Weights of a small sound classifier.
Training: 3600 steps, batches of 48, held-out accuracy 56%.
Data: trained on synthetic speech, music and everyday sounds put through simulated rooms and audio effects, 39062 training examples, 4.4 epochs.
Rows from block 5, named by matrix and row number. Each number is 128 + 32 x the weight over its row's rms, rounded and kept within 0 to 255. All counts start at 0. After the name is the row's rms in percent of the matrix's.
# weight_hh_l0: GRU recurrent weights (gates r, z, n stacked) (model.rnn.2.rnn.weight_hh_l0, 768x256), inputs 64-127
weight_hh_l0.474 129 [138  82 126 116  87 145 201 104 143 104 126 185  78 163 144 116 125  84 133 139  88 115 109 145 156 126 112 124 139 127 154 118  84 105 135 190 150 169 115 103 156 101 147 123 128  96 152 185 127 177  78 148 125 162 119 127 175 152  71 124 156 112 133 153]
weight_hh_l0.475 125 [122  73  97  91 109 131 108 116 140 155 128 137 159  99 117 148 149 139 146 208 159  89 134 140  82 112  99 118  64 118 128  76 144 146  81  88  47 137 159  92 121 175 151 130 126 165 121 111 111  70 163 150 174 149 168  90  66  88 122 143 144 142  78 196]
weight_hh_l0.476 116 [100 114 131 131 149 134 115 122 140 138 133  97  85  60 145 154 102 158  79 133 127  82 138 160 161  58 177 107  88 148 169  87 142 211  99 150 131 156 118 140 106  89 121 151 119 127 113 179 138 114 138 106 138 102  93 119 144 139  80 126 141 170  95  97]
weight_hh_l0.477 141 [108 132 165  63 154  85 106 112 105  95 113 172  81 128 131 109  41 171  71 106  69  84 134 122 131 121  69 130 133  90 115 100 136 120 156 151 104 137 167 102 151 109 100 107 155  93  60 170 158 138  89 148 144 103 136 103  80 162 173 129 173 127 136 138]
weight_hh_l0.478 110 [178 144 112 173 133 126 115  94  55 158 136  83  37 145 152 140 115 105 146 171 142 119 114 152  64  95 130 159 176 133 196 143 167  99 129 158 160 126 128  77 138 153 136 116  96  90 110 117 126  92  98 133 117 185 127  74 102 105 104 113 172 100  91 147]
weight_hh_l0.479 123 [146 132  79 185 112 102 103 141 131 128 132 124 162  82 159 120 141 116 114 210 159 113 140 160 128  76 195 119 171 162  97  57 147 142 124  87 135 140 169 117 119 141 114  51  92  85  89 147  60  87 115 148 149 141 139 129 166 112 130 195 149 179 115  94]
weight_hh_l0.480 124 [106  57 122 119 169 103  79 109 103 203 124 154 126 165 141 116 111 155  78 165 103  73  80 138 100  91  90 183 126 122  74 138  90 143 108 172 103 133  66 153  71 107 115 118 123 139  91 112 121  98  96 138 209  84 101  55 101 141 114 151  79 177 156 168]
weight_hh_l0.481 125 [ 81 120 137 118 112 122 139 147 173 171  96 129 123 206 166 141 150 111 143 157 116 138 140 150 117 129 110 157  58 138  98 145 191 137 204 164 107  93  79 135 163 171 134  87 139  99  48 107 110 118  94 164 160 117 128 142  96  96 107  91 194 182 183 136]
weight_hh_l0.482 122 [104  70 128  86 102  91 172  76 149 142 125 171 127 193 156  79 190 119 134 140 115 108 143  93 148 145 172 172  90  85 119 152 121 154 142 116 130 145 106 108 108 106  95 135 105 125 108 111 196 136 106  99 143 126  95 155 149 138  87 144 186  66 136 139]
weight_hh_l0.483 093 [163 145  90 106 144 127 146  86 149 124 119 127 124 168 153 146 149 163 142 126 116 146 182 148  98 146 105 100 103 164 120 150 103 124  84 133 149 141 137 138  97 123 117 211 155 126 144 138 127 139 144  70 108 149  60 122 106  91 132 129 152 103 122  69]
weight_hh_l0.484 103 [123  90 136 152 116 112 119 145  80 139 125 113 137 147 134 101 126 153 141 139 111 125 147 140 121 128 175 204 131 110 145 149  45 126 153  48 168 123 110 142 117  90 124  83 104 160  80 149 159 147 164 117 166 123 105 125 124 144 112 103 106 118 145  90]
weight_hh_l0.485 122 [ 91  94 122 124 146 149 125 167 141 152 111 120 122  49  67 105 157 162 152 135 131 186 134 108 117 131 123 135 113 131 118 134 151 118 124 157 136 120  74 115  73 171 154 103 147 168 135 149 157 131  89 130 154 119 123 137 103 187  97 199 130  81 131 161]
weight_hh_l0.486 106 [ 95 114 159 152 170 132 113 140 138 135  93 130 200  91  72  94 115 116 159 112 127 127 109 100 169  90  87 135 168  86 129 123 125 128  92 146 153 118 155 140 110 103 128  69 206 142 108 104 179 203 145 122 138 121 142 119 165 129 170  65  96 129 164 149]
weight_hh_l0.487 128 [168 149 175 149 155 174 116 164 136 183 111 148 149 158 100 112 117 143 199 155 176 147 123 164 160 101 104 150 100 149 137 199 134 131 127 141 117 130 117 183 151 135  84  86 110  82 122  87  99 162 135 151  91 142 228 118 155 136  68 174 142  83 139 142]
weight_hh_l0.488 089 [153  49 105 167 123 144 119 160 177 106 144 112 126 127  89 127 128 118 108  83 117 134  87  59  85 142 173 148 101 150 131 124 130 140 148 119 126 131 106 183 138 124 109 148 170 174  97 129 131  90 131 147 106 141  82 183 114 108 166 136 115  73 141  40]
weight_hh_l0.489 142 [163 158  58 130  48 133 160 105 163 106 149 150 129 154 159 108 118 145 142 113  74  87 124 120 139 160 140  95 122 133 118 145 157 149  54 130 118 125 128 137 178 147 143 105 162 130 121  94  92 141 124 129 107 103 124 116 124 153 133 137  84 130 137 104]
weight_hh_l0.490 120 [105 114 148 108 143  53 171 160  64 160 140 120  96 109 177 120 112 113 127 118 105 158 129 133 106 131 118  91  79 119  97 174 121 121 176 149 177  72 196  99 181  97 108  94 136 120  97 103 141 173 114 103 166  94 146 135 121 122 163 117 118 165 109 118]
weight_hh_l0.491 111 [107  85 122 111 137 123 113 126 133  87 189 167 126  54 146 140 113 117 112 146  98  58 156 123 113 145 113 130 144 182 155 117 193 127 186 169 126 104  95 138 125  93 117 100 183 108 138 121 100 119 141 108  98 121 127 116 163 107 157 113 229 131 117 131]
weight_hh_l0.492 146 [143 169 165 176 121 133 111 201 152 104 141  91 111  96 119 185 138 128 117 124 110 132 117 147 172 104 180 135  89  87 158 144 134 105 122 208 151 166 124 113 115  53 107 120 132 110  91 146 127  44 251 145 158 134 131 126 177 139 140 132 126 172 121  89]
weight_hh_l0.493 117 [ 63 155  90 131 120 120 152 128 175 136 115 121 105 140 137 203 127 128 169  97 126 122  99 101 150 100 158  72 106 126 140 128  93 104  85  98 119 139 127 119 128 166 123  70 122  77 136 168 157  77 148  87 143 173 139  81 170 130  76 136 139 133 136  61]
weight_hh_l0.494 120 [110 113 136  92 130  36 107 127 123 129 140 163  85 163 146 157  91  15 107 142 123  98 131 148 126  90  82  99 155 133 119 148 136  99 128 149 175 106 131 102 130 103 103 132 158 159 150 145  85 129 149 157 159 114  65 121 141 184 120 126 142 127 125 193]
weight_hh_l0.495 104 [117  95 126 100  91  98 157 126 121 119 154 142 136 139 118  94  80 114 150 142 173 105 180 199 133 157 128 180 138 121  94 125 165  95  99 134  58 133 124 104 151 118 107 144 144  89  88  90 163 151 182 152  76 168 217  88 140 150 187  98 143  82 164 126]
weight_hh_l0.496 124 [151 104 136 110 122 144  66 174 159 153 160 108  79 105 119 115 141  91 111 115  78  97 106  93  97 157 148  62 105 153 192 177  88 132 118 154 128  63 126 104 112 135  55 123 119 156  80 126 104 115 151  90 119 130 179 170 145 111  91 126 150  86 122 134]
weight_hh_l0.497 111 [100  37 119 193 161 116  96 182 167 141 172 118 141 119 136 133  63  84 141 192 188 138 139 151 138 136  72 105 195 131 110 180 144 148 186 123 156 158 101 133 143 169  95 165 154 155 164 111 160 102 133 103  77 102  99 149 132 131 123 105 124 138 149  90]
weight_hh_l0.498 138 [141 125 135 136 144 189 119 106  86 156 162 175 144  60 147 108 108 167 131 159 136  78 107 119 119 109 126  78  91 124 149 125 115 119 101 137 129 139 129 174 131 152 160 107 149 147 108 154 119 120 117  88  85 116  69 155 111 136 138 120  88  79  91  93]
weight_hh_l0.499 144 [ 90  89 129 105  86 177 100 124 115 120 113 150 150  59  67 153 129 152 178 119 138 130 112  73 144 154 114 123 119 149 139 126 158 165 153 147 137 167  97  90  89  77 117 137 165 164  73 127  80 151  89 211 178 142 129 151 150 159 128 146 130 148 130  95]
weight_hh_l0.500 112 [133 161  93 144 155 192  76  53 155 116 131  88 133 157 159  78 189 154 103 152 135 142 155 121 182 127 101 118 166 141 120 175 180 201 114 103 122 127 105 132 132  92 137 177 133 113 114 156 103 115 113 211 188 111 136 105 141 101 141 104 162  91 101 181]
weight_hh_l0.501 103 [122 107 111  99 126 134  93 129  84 146 121  96 123 176 137 139 134 156 117 116 145 125 175  83 117 118 123 175 139 120 142 140 154 139 129 159  96 128 161 139 129 107 142  93  45 150  57  46 136  97 160 161  99 105  97 166 145 126 158 140 132 164  92 115]
weight_hh_l0.502 149 [144 159 134 144 144 134  90 159 128 159  95 121  79 118 130 102  96 151  92 100 138 117  98 133 117 150 125  76  91 156 112 149 189 155 185 142  89  99 127 103  88  76 164 159  72 105 159  84 109  79  77 114 125 123  84 139 128 117 109 121  45 128 155 136]
weight_hh_l0.503 131 [ 87 129  84 120 131 124 152 145  82 132  98  95 182 178 138 137  87 151 143 111 149 128 146 182  95 161 100 126 113 142 157 111 142 182  87  97 140 132 124 107 115 129 126 153  99 118 146 122 145 148 127 124 166 174 154 114 121 154 109 147 122  97 150 109]
weight_hh_l0.504 114 [137 134 136 139 114  59  83 179 126 166 131 145 147 203 152 148 128 121 112 118 132 132 164 157 122 119 102 141 103 176 132 148 135 137  84 187 167 161 119 140 166 157  94 132 123  99 163 126 113  92 166 144 113 104 102 197 142 137  57 149 122 136 134 147]
weight_hh_l0.505 130 [ 66 140  95 149 140  97 108 105 110  66  91 120 115 154 180 119 141 195 115 230  92 113 115 110  85 152 108 132 124 166 121  88 118 122 111 108 104 136 128  83  59 108  83 183 146 150  71 163  95 124 142 119 107  91  57 137 151 129  49 173 107 223 144 162]
weight_hh_l0.506 104 [156 177 140 163 166 163 128 103 143  63 112 198  75 131 142 112 158 159  81 122 101 184  78  94 167 152 138  65 152 136 168 131  98  97 120 134 145 136 139 150 164 119 155 190 171 160 115 120 156 163 141 136 134  89 157  91 162 114 108 153 120 192  78 155]
weight_hh_l0.507 124 [ 94 207 117 186 134 116  91 122 129 161 115 135 124 171 120 137 131 105 102 142 106 171 127 115 121 150 127 134 114 139 126 105 107  88 106 134 130 209 140  84 177 170 146 159  89  66 127 141 159 147 149  80 132  82 173  88 127 137 112 192 135 101 187 124]
weight_hh_l0.508 120 [ 88 170 113 152 150 156 120 175 102 161 210 147 130 138  91 138 100 134 101 181 107 182 112 139 159 163  97 203 138  81 194 136 152  99 147 130 116 116 150 129 109 149  87  79 157 208 125 104  89 112  66 101  86 143 121 148 126 157 181 194 102 117 108  98]
weight_hh_l0.509 130 [115 120 178 167 136 110 124 101 157 153 126 137  89  73 187 136  29 152 152  83  75  92 144 165 155 118 106  87  67  61 159 133 129 202 124 132 148 104 109 134 194 174 144 138  91 110 145 155  77 132  85  94 120 174  60  87 136  60 112 128 125 163 142 111]
weight_hh_l0.510 111 [ 76 114 100 140 152  98 159 171 142 153 115  97 143 103 127 124  77 159 166 124 183 125 111 183  59 125 127 118 175 158 166 170 187 161 168 137 106 147 118 107  63 172 154 113 124 106 132 168 159  81 126  91 127 141 131 151 142 203 136 113 150 107 113 121]
weight_hh_l0.511 129 [160 121 163 180 132 147 162  96  62 123 109 135 102 150 102 152 115 153  82 141 136 150 128 103  95 201 141  81 102 132 127 186 124 113 155 161 151 114 109 113 130 112 139 160 150 228 132 171 138 102 110 114 115 119 104 145 164 187 171 165 111 116  84 197]
weight_hh_l0.512 080 [154 170 139  86  53 175 131 141 136 141  95 175 166 159 156 100 131 139 112 116  76 114  91 201 101 145 115  76 113 107 106 128 121  99 137 153 137 123 137 142 120  82  89 191 193 201 203 136 107 123 121 155 112  98 115 128 101 111 123 133 159 150 122 140]
weight_hh_l0.513 072 [ 98 106 123 140  68 177 214 120  98 200 129  88  88  85 155 144 150 144 110 178 159 164 114 149 141  34 175 134 108  96 178 144 139 131  87 113 122 149 163 106  97  96 126 173 138 125 148 142 126  94 110 184 146 115 205 115 135 103 142 109 119 152 200 132]
weight_hh_l0.514 078 [103 151 104  95 163 151 121 143 105 181 152 128  65 128 152 163  65 121 136 112  78  85 135 140  79 148 122 138  46 123 115 143  86 113  66 153  72 200 154 100 117 182 105 110 141  94 134 132 118 124 124  97 140  99 122 104 151 147 139 117 114 177 128  75]
weight_hh_l0.515 063 [141 101 106 149  86  87  68 102 126 107 192  96 135  84 142  89 125 117 150 166 109  73 121 162 170 115 169 104 139 144 137 101  97  86 111  99 145 139 112 132 138 141 172 127 150 156 186 157 158  84 148 145 179 101 167 123  96 159 108 169 146 168 124 139]
weight_hh_l0.516 069 [120 166 113 138 140 152 133 165 122 173 190 105  56 143 133 157 161 118 118 150 125 155 115 110 117 117 107 105  79 144 147 155  83 154 134 175  98 189 114 141  92  62 140  88 135 129 132 170 159 119 124  96  89 137 190 106 138  56 156  94 175  98 125 121]
weight_hh_l0.517 065 [153 110 170 120 116 117 168 160  95 204  87 110  91 118 162 139 105 184 111 112 144 125 150 100  92 140 111 117 108 122 101 151 137 113 131 150  77  52 173 141 136 109  81 141 117 145 116 121 173 153 120  60 169 147 112 109 179 153 105 140 131 157 184 158]
weight_hh_l0.518 089 [143 110  96 105 144 126 186 124 116 150 130 151 109 110  86 165 148 129 163  72  77 148 105  89 164  83  73 108 123 141 151 126 116 146 102 124 123 168  99 108 142 124 185  88 115 143 132  62 140 129 138 132  95 192 205 168 107 125 123 125 140 173  98 167]
weight_hh_l0.519 056 [ 83 226 123 138 161 132 100 108  94 175 145 173 137 127 159 168  73 144 154 158 155 192  97 202 144  88 101 136 173  69 101 138 160 176 108 164 115 142  94 118 111  49 190 130 178 143 156 176 110 118 140 129 167  75 109 137 118 124  88 112 168 108 181 146]
weight_hh_l0.520 082 [173 173 133 128 141  94  57 160  94  95 125 135 132 137 142 104 119 134  93 119  89  95 127 130 163  97  68  85 139 160 140 155  70 146 142 117 113 101  83 155 141  84 159 127 111 164 113 158 136 136 148  92 113 132  91 117  79 105 112 115 169 178  85 150]
weight_hh_l0.521 076 [129 122  84 171 133 151 176 110 123 206 159 166 119 121 123 175 154 173 103 126 154 137 122  99 153 135 161  72 218  79 182 150 121 150 152 119  68  89 122  99 139  42 153  80 143 133 167  73  89 115  98 188  51 121 148 196  76 131 149 103 152  67 162  84]
weight_hh_l0.522 072 [109 124 147 139 132 151 158 135 112 165 117 115 126 125 116 175 107  87  81 143 113 105 153  68 138 132  99  77 104 107 112 161 106  63 154  91  61 130 123 113 101  90 134 157 100  62 112  66 104  87 125 111 116 165 179  81 191 171  67  78  93  93  98  96]
weight_hh_l0.523 104 [ 90 164 126 143 126 128 169 145 131  75  72 129  98 138 112 120 123  65  85 159 129  93 138 152  89 122 110 135 201 182 134 122 118 117 160 120 166 197 188 146  86 102 145 137 148 135 132 101 149 128  96 133 146 122 110 119  94 127 172 123 145 127 158 147]
weight_hh_l0.524 091 [112 127  76 130 146 147 102 122 128 203 157 186 119 149  77 188 120 134 165 160 163 174 127 132 151 141 130 123  75 186 139 135 168 147 163  93 114 187 150 119 112 123 114 157 136 108 125 125 127 124 121 112  94 118 110  63 158  87 112 158 129 186 106 137]
weight_hh_l0.525 082 [153 172 106 169 159 123 149 189  85 148 156 138 136  98 126 192  85 120 173 104 138 141 139 124 165  95 149 123  64 140 118  63 154 135 136  78 100  94 111 158 174 136  96 129  86 189 166 111 147 179  97 150 127 151  84  91 180  96 130 180 103 128 117 186]
weight_hh_l0.526 107 [ 96  95 118 122 108  71 125 114 150 170 111  74 182 104  70 185 115 169 152 127 144 166 143 124 100 125 110 124 134 146 180 128 126 117 105 164 150 150 114 156 105 118 129  89 146 108 127 111 136 128  95 102 103 184 110 163 121 107 151 150 162 103 138 168]
weight_hh_l0.527 063 [168 103 129 115 108 117 121 116 154 176 120 160  91 128 119 144 103 173 100 140 157 141 150 141 163 102 122 131  79 143  17 139  52  95 122 108 106 151 165 166 123 143 117 186 151 106  98 136 106 106  67 102 144 151 195 143  94 153  85  86  87  77 144 130]
weight_hh_l0.528 106 [141 121 149 143 106  67 135 140 157 109 115 100 174 160 115 120 137  99 131 142  83 165 136 142 126  68 138 115  89 125 155 124 113 164 117 147  80  97 207 119 124 131 146  78  93 143 119 179  61  74 154 185 143  78 105  63 103 115  99 124 174 118  98  95]
weight_hh_l0.529 081 [163 181 129 159 110 175 112 129  70 113 151 149  99 132 110 130 120  69 131 123  87 203 128 206 170 107 167 171 189 106  87 186 164 110  79  88 130 141 107  91 140 168 129 149  50 113 161 113 153  99  95  84 117 148 200 105 130 130  91 112 161 142 128 168]
weight_hh_l0.530 071 [153  97 145 109 197 117 138 123 131  81 105 171 185 143  94 163 139  89  69 124  79  90 145 144 148 161  77 160 116 129 113  94 116 135 145  90 119 137 128 118 126 104 113 151 137 109 153 131 120 170 168 156 149 115  70  88  69 172 146 130 140 150 103 134]
weight_hh_l0.531 089 [119 161  79 172 169 178  81 108  80  52  54 158 129 116  62 122 136 108 159 170 106  43 161 155 104 150 117 181 142 150  90 124 118  98  71 132 137 131 109 168 136 105 132 164 128  91 169 142 148 103 103 123 161 131  71 110  90 124 143 170  80 132 131 150]
weight_hh_l0.532 090 [104  72 105 163 143 118 176 151 171  91 154  81 134  80 149 106 159  84 117 184  81 126 102 135  75 134  68  88 108 180 184 144 126 122  86  97  46 131  99  81 172 197 170 116 144 153 134 148 144  99 116  84 112  41 164 100 142 140 142 132 132 125 114 102]
weight_hh_l0.533 086 [187 171  89 136 130 143 111 165 165 109 130 109 154 156 113 123 170 101 119 170  85 101  95 144 128 189  95 138 200 120 119 115 102 134 141 137 157 150 165 112 150 124 106 100 137 121 149 116 155 129 155  93 138 157 189 158 150 104 161 180 121 127 108 133]
weight_hh_l0.534 044 [155 163 151 175 123 111 177 136  74  91  99 111 171 119 110  85  95 103 154 178 153 134  50 118 111 149 139 121 219 128 111 142 173 190 161  96 133  86 189 151 117 132 104 134 104 165 136 173 100  88 124 124 108 147 174 161 128 139 117 148 158  90 102 125]
weight_hh_l0.535 093 [185  65 106 124 144 120 126  97 130  66 139  62 145 191  99 130 124 200 159  47 138 140 145 129  93 105 148 151 159 123 121  96 136 170 122 130  87  71 165 109 141 173 122 149 136 145  91 190 126 184 133 173 153 106  73 101 167 159 129 116 149 157 122 117]
weight_hh_l0.536 068 [146 185  99 126 141 163 143 141 170 123 133 151  64  95  94  73 138 163 141 137 125  62  66 176 130 170 171 133 126 155 149 116 104 141 181 120 128 136 156 193  76 106 152 140 102 111 136 154 136 179 100  99 151 138 162 174 126 124 160 114 149 100 160 107]
weight_hh_l0.537 074 [113 146 127 107 142 138 135 169  75 172 127 107 177 123 137 122 105 122 107 153 148 142 156 131  83  97 127 163 152 114 168  85 120 154 135 133 110 114 136 101 109 175 143 103 112 103 131 118 143  89 126 131 151  99 130 167 101 146 135 148  92 158 110 130]
weight_hh_l0.538 093 [ 99 137 119 132 103 110 116 109 160 144 148 128 166  98 137  95 154 121  96  96 112 107 107 188 164 174  32 196 133 120 106 134  86  62 171 164 199 131 173 135 117 132 130 144 184 174 150 148 120 172  89 157 103 138 125 119 137 134 141 153 137 197 131  62]
weight_hh_l0.539 073 [ 75 202 161 144 154 133 128 184 117 100  89 146 128  88 155 146 135 116 145 147 157 194 158 130 187 139 115 186 100 138 135 163 144 110 166 143 138  83  99 111 115  77 129 121 182 122  85 113 140 145 104 139 127 104 132 128 108  79 116 107 174 115 194 152]
weight_hh_l0.540 064 [118 132 157 106 108 116 152 138 133 145  87  71 165 157 167 121 174 144 161 149 126 160  93 123 125 140 125  92 119 127 104 159 163 139 163 120 119 120 140 135 181  89 141 176 149 164 184  88 135 134 149 122 101 104 161 130  73 118 119 136 114 143 171 103]
weight_hh_l0.541 080 [117 151 154 110 130 158 216 159  92 122 122  78 157 122  62 104 152 115 108  67  96 170 103 152 104 150 122 136 161 178 106 157  69 167 116 130 146 135 130 108 145  91 141 107 149 156 131 126 141 104  85  92  81 111  33 109 121  98 130 134  89 153 125 244]
weight_hh_l0.542 090 [152 149 111 138 127 118 148 131 149  90 145 123 103 122 119 191 134 118 144 125  95 142 130 142  86 130  48 184  99 180 120 146 128 101  99  68  77  46 156 127 110 152 175 109 131 131 104  79 160  83  99 142 163  95 153  95 147 101 127 223 157 120 117  49]
weight_hh_l0.543 078 [ 97 197 182 101 123 159 140 151 107 101 140 101 106 146  93 147  99 129 182 148 129 100 118 138 111 123 176 189 140 219 111 126 139 136 152 146 104 168 125 170  84  61  67 112 164 131 153 110 152 120  68  88 160  58 107 181 159 187  59 124 148  82 150 181]
weight_hh_l0.544 078 [193 115 189 140 104 160 110 144 120 196 141 127 166 131 145 220 132  81  85 159  70 128 140 181 157 106 104 121 127 117 156 147 152 142 130 145 133 155  91 123 139  57 106 137 110 131 129 162 158 167 148 131 166  64 152 128 158  58 134  88 111 154 127 141]
weight_hh_l0.545 081 [155 102 102  93  60  98 130 129 129 120 146 138 114  83  79 122 110 135  40 107  95 144 154 103 104 157 130  97 117 127 123 121 135 147 117 128 113 112 155 139 174 115 102 140 102  83  94 176 157 175 139 109 135 158 176  88 167 147  90 120 122 135 115 196]
weight_hh_l0.546 078 [106 119 118 143 151 145 149 124  57  96 141 100 153 152 116  89 120 162 130 168  63 102 116 138 154  98 137 115 151 122 120 160 133 114 146 166 158 146 138 130 107 169 109 109 121 177 159 110 141 109 125 108  99 106 124 162 137 156 173 168 110 155  90  40]
weight_hh_l0.547 063 [214 120 157 158 110 156 119 161 114 106 152 151 106 126 139 170 122 110 155 190 112 127 107 138 173 126 159 132 115 148  80 166 101 143 197 162 156 154 135 137 139 142 170 144 119 142 166 161 166  86 156 164 153 123 166 181 225 144 160 114 105 116 122 122]
weight_hh_l0.548 096 [121 146 171 126 157  31 106 147 111 196  99 128 104 172 114  91 108 133 160 135 101 104 116 156 173 122 159  44 176 181 116 140  95 149  92  87 136 108 185 136 123 156 111  72 137 159 131 134 170  81 124 132 148 156 173 129 143  85 122  57 179 120 101 132]
weight_hh_l0.549 069 [ 48  55 145 140 135 124 134 157 162 176  87 116 129 147 158 101 175 122  91 120 146 123 164 115  93 105 123 114 156 125  97 130 108  64 113 186 136 122  69 124  92  96  80 109 109 139  64 142 129 102 145 134  90 103 102 101 104 105  90 188 171 179 106 125]
weight_hh_l0.550 090 [132  56 119 152 142 117 171  77 147 152 125  50 144 113 147  84 133  25 116  98 111  77 117 130 172 222  96 138 209  69 118 138 129 122  92 125  93 114  87 155 136 161 132 111 121 125 122 122  82  88 179 141 111 166 162  56 160 126 160 167  76 123 139 153]
weight_hh_l0.551 099 [195 149 122  88 116 104 126 161  98  99 106 129 114 104 131 127  98 131  78 130  98 133 100 120 148 102  95 138 143  99  90  99 197  79 116 145 131  70 155  96 158 109 141 145 117 129  98 120  97 111 126 107 144 121  71 126 197 111 153  76  95 157 154 144]
weight_hh_l0.552 047 [105 128 142 127 121 137 122 100 101  87 146 135  90 164 108  88 176 142  99  99 112 160 149 139 127  93 127 140 195 118  94 150 108 143  91 124 154 186 188 162 127 166 118 176  95  86 169 101  74 126 115 150  33 129 130 148 125  98 171  78 127 146 140 144]
weight_hh_l0.553 084 [111 100 113 130 119  48 112 107 135  88  94 116 133 143 120 139  99 138  97 131  99 148 190 136 162  77  99 171 116 135 115  80 131 163 132 118  95 138 123 100 171 196 161 178  65 116 146  71 133 118 195 128 142 132 198 165 126 184  96 129 106  41 145 180]
weight_hh_l0.554 071 [111  77 135 133  96 138  51 168 153 112  91 102  92 126 134 110 139 155 118  99 177 134 114 128 133 134 108 168  99 158 142  76 159 143 117 168 121  95 149  93 174 111 150  80 146 183  96 146 164 193 179 101 109 144 148  94 118 110 170  90  98 119 178 118]
weight_hh_l0.555 054 [128  87 148 151  80 158 114 102 136 162 117 139 157 110 146 186 151 149  97  88  46  85 130 136 130 147 152 120 128 111 101  98 127 128  97 132 157 183 134 118 128 139 150 121 114 162 119 185 152  67 159 118 104 136 149 140 176 129  97 126  89 188 108  98]
weight_hh_l0.556 081 [128  99 115 112 172 178 180 104  92 130 100 101 119 129 106 153  52 114 124  91 141 131  99 142 153 108 107 129  88 149 140 103 119 139  99  49  95 230 143 120  79 187 122 125  97  80 103 152 111 179 112 141 148 162 118 141 189 128 124 100 145 168 166  72]
weight_hh_l0.557 051 [158 131 174 184  46 141  97 143 107 100 166 151 125 165 156 172 173 130  64 100 148  92 143  75  86 174 139 158 125  95  94 142 133 201 165 145 189 104 132 117 174  68  90 145 155 155 135 136 129  65 115  55 187 126 104 129 115  71 137 158 131 113 142 139]
weight_hh_l0.558 082 [117 118 128 158 101 173 151 153 161 126  75 136  77 161 140 156 135 118 137 168  99 100 126 195  86 124 122 189 179 106  46 101  96 133  93  78 138 166 175 109 130  84 133  76 107 139 112 110 140  97 108 127 116 168 194 163 114 193 135 163 104 157 111 123]
weight_hh_l0.559 064 [115  72 154 144 156 147 120 130 146 162 103 163 118 132 159 140 131 145 125 187 196 142 145 129 104 127 130 204 124 123 141 112 135 222  78 109 157 137 108  67 129  98 167 115 109  90 102  52  90 149  93 148 122 115 125 123 185 131 118 124  88 135 201 166]
weight_hh_l0.560 123 [ 98 106 138 156 153 116 154 138 114 106 103 140 108 144 124 121  90 129 202 124 138 130 125  87  73 115 124 103  74 136 148 166 128 162 147 112 158 171  75 145 152 157 119 123 155 143 163 176 104 117 119 225  81 168  79 111  85 128 116 111 101  96 151 107]
weight_hh_l0.561 065 [162 133 161 131 149  66 152 140 118 157 128 138  88 194 129 157  87  94 142 144 128 126 133 142 138 167 143 130  74 171 171 123 134 149 128 109 140 145  80 132 144 108 116 148 128 132 151  76 146 119 166 130 131 165 116  90  92 125 140 176 108 105 151 152]
weight_hh_l0.562 099 [ 63  91 127 128  89 107 131 103  69 168 100 140  99 154 131 143  96 124 155 136 122 146  96 124 163 163 131 133 153  91 101 138 146 209 124 144 148  82 117 177 157 147 112 111 214 140 127 133  95 118 146  89 116 142 164  82 157 152 111 169 162 156 109 160]
weight_hh_l0.563 052 [113  90 129 153 110  98 128  72 146 138 129 129 145 170 144 112 188 114 133  80 100 135 139 117 138 131 122 147  38  94 166 140 161 117 169 165 151 130 104 113 123 149 126 147 158 128 135 146 151 166 132 122  98 203  76  86  99 111  77  97 111 127  80 149]
weight_hh_l0.564 065 [153 105 108 136 141 115 155 128 119 211 106 127 139 100 112 133 161  89 106 131 165 141  85  84 114 157 191 116 115  77  99 147 155  98 125 115 109 153 143 162 170 101 124 150 109 123 142 138 136 143 151 147 120 100 169 111 113 195 135  88  98 127 109  57]
weight_hh_l0.565 057 [158 159 152 155 141  96 127  81  75 147 129 117 125 170 115 139 162  99 207 132 203 144 176 120 148 234 105 136 159 122 132 122  56 146  96 179 126 135 141  83 156 117 125 127 171 155  89 113  39 109 109 158 159 158 174 139  82 137 103 180 160 175 148 110]
weight_hh_l0.566 090 [119  64 217 163 105 159 121 168 155 118 145 111 107 100 121 112 176 156 155  92  45 155 131 168 108 142 109  73 152  79 120 125  90  89 100 134 119 158 121 120 132 136 145 106 144 188  70 167 175 129 100 133 198  63 136 105  97 114 100 192 139 125 114  89]
weight_hh_l0.567 058 [135  63 119 155 113 151 177 103 140 124 108  64 135 141 169 153 111  67 123 122 127 134 163 128 126 144 113 102  79 104 147 162 120  34  69 168 109 126 114 160 145 154 184 112 165 122 151 159 165  86 146 137 183 154 160 150 127  69 113 137 152 121 135  83]
weight_hh_l0.568 064 [131 172 110 119 137 168 140 161  62 160 121 107  87 103 138  68 117 134 158 129 143 201  87  91 144 125 130  97  79 108 103 179 131 141 134 152  86 187 130 122 168  97 107 176 183 129 132 138 171  95 108 178 114 111 160 147  93 102 153 169 148  96  82 175]
weight_hh_l0.569 091 [150  91 155  96 145 133  95 140 142 153 117  97 126 189 143 137 130 140 124 127 136  95 134 159 136 124  99 144 105 101 199 147 136 134 161 135 130 171 161 107 187 134 146  86 118 138 107 141 144 147 106 129  74 120  71 123 211 111 170  75 104 200 124 130]
weight_hh_l0.570 124 [122 167 141 166 160  77 149 103  94 145 129 141 137 154 155 112  86 117 176 132 161 100 163 168 166 168  99 154 122 152 105  94 134 116 163 168 176  95  94 127 153 116  87 146 157 104 137 139 133 136  71 140 162 110  44  60 128 154 148 124  91 165 176 172]
weight_hh_l0.571 059 [155 146 161 105 164 109 138 131 137 134  77 136  97 167 101 106 113 127 143  75 155  73 141  75 201 120  90 113 146  91  68 171 123 123 147 185 104  75 104 117 161  95 102 165 129 104 129 133 137 136 110 136 144 123 153 105 144 117 178 145 175 152 148 140]
weight_hh_l0.572 069 [124  96 131 135 165  71 161 136 148  86 133 165 116  85 143 112  85 154  50 141 104  86 132 125 143 156 134 156 122 153  94 125 169 124 196 118 167 147 125  85  89 121 151 101 105 136  95 108 123 199 103 138 164 163 178 112 104 140 124  41  38  64 128 118]
weight_hh_l0.573 082 [116 140 123 135 124 147 107 104 132 125 102  72 137 143 105 124 111  66  47  72  98  89 128 110 102 155  59 165 126  99 153 200  80 103 129  95 177 121  94 117 133 145 143  89  99 131 159 124 141 107 139 155  73 104 106 167 121 139 189 102  81 141  66 126]
weight_hh_l0.574 099 [126 125 185 119  91 152 150 110 181 136 106 152 135  54 115 104  95 103  89  62 128 124 144 144  86 141 169 109  62 208 139 202 107 108 118  86 156 127 152 120 147 143 133 115 137 133 132 113 127  72 154 148 116  86 197  90 111 113 165 114 185 126 145  98]
weight_hh_l0.575 072 [155 151 130 179 102 149 151 140  68 129  86 198  91  83 156 137  88 138 161 135 165 192 125 117 158 136 133 227 151 141 139 145 144 164 192 100 149 130 132 140  31 114 136  78 181 165  87 104 123 108  99 137 130 130 151 146  73 135  83 137 101 106 198 129]
weight_hh_l0.576 082 [ 99 129 141 164 192 121 107  86 107 134 129 171 193 145 108 159 126 149 147 127  94 122 194 161 140 110 114 132 154 126  58 179 144 140 132 112 171 156 101 110  77 141  84 141 111 101 180 130 109 194 159 112 104 149 179  77 132  95 112  94 150  97 115 127]
weight_hh_l0.577 109 [165  27 101 116 136 116 130 155 102 140 141 150  80  80 131 136 138  90 122 160 162  84 125 131 124 155 105 142  97 153 119 151 122 132 104 103 136 160  97 136 142 102  50 150 114  91 166 151 170 102  73 154 126 101 154 133 132 151  64 105  79 137 130 178]
weight_hh_l0.578 056 [140 130  70  99 121  63 219 102 150 168 138 140 124 127  94 170 138 175 206 104 158 129 110  65 126 141 122 102 131 122  95 124 121 142 150 139 116 135 129 123 196 105 177 129 127  63  67 156 117 191  89 100  89 134 132 113 156  90  95 118 152 166 100 113]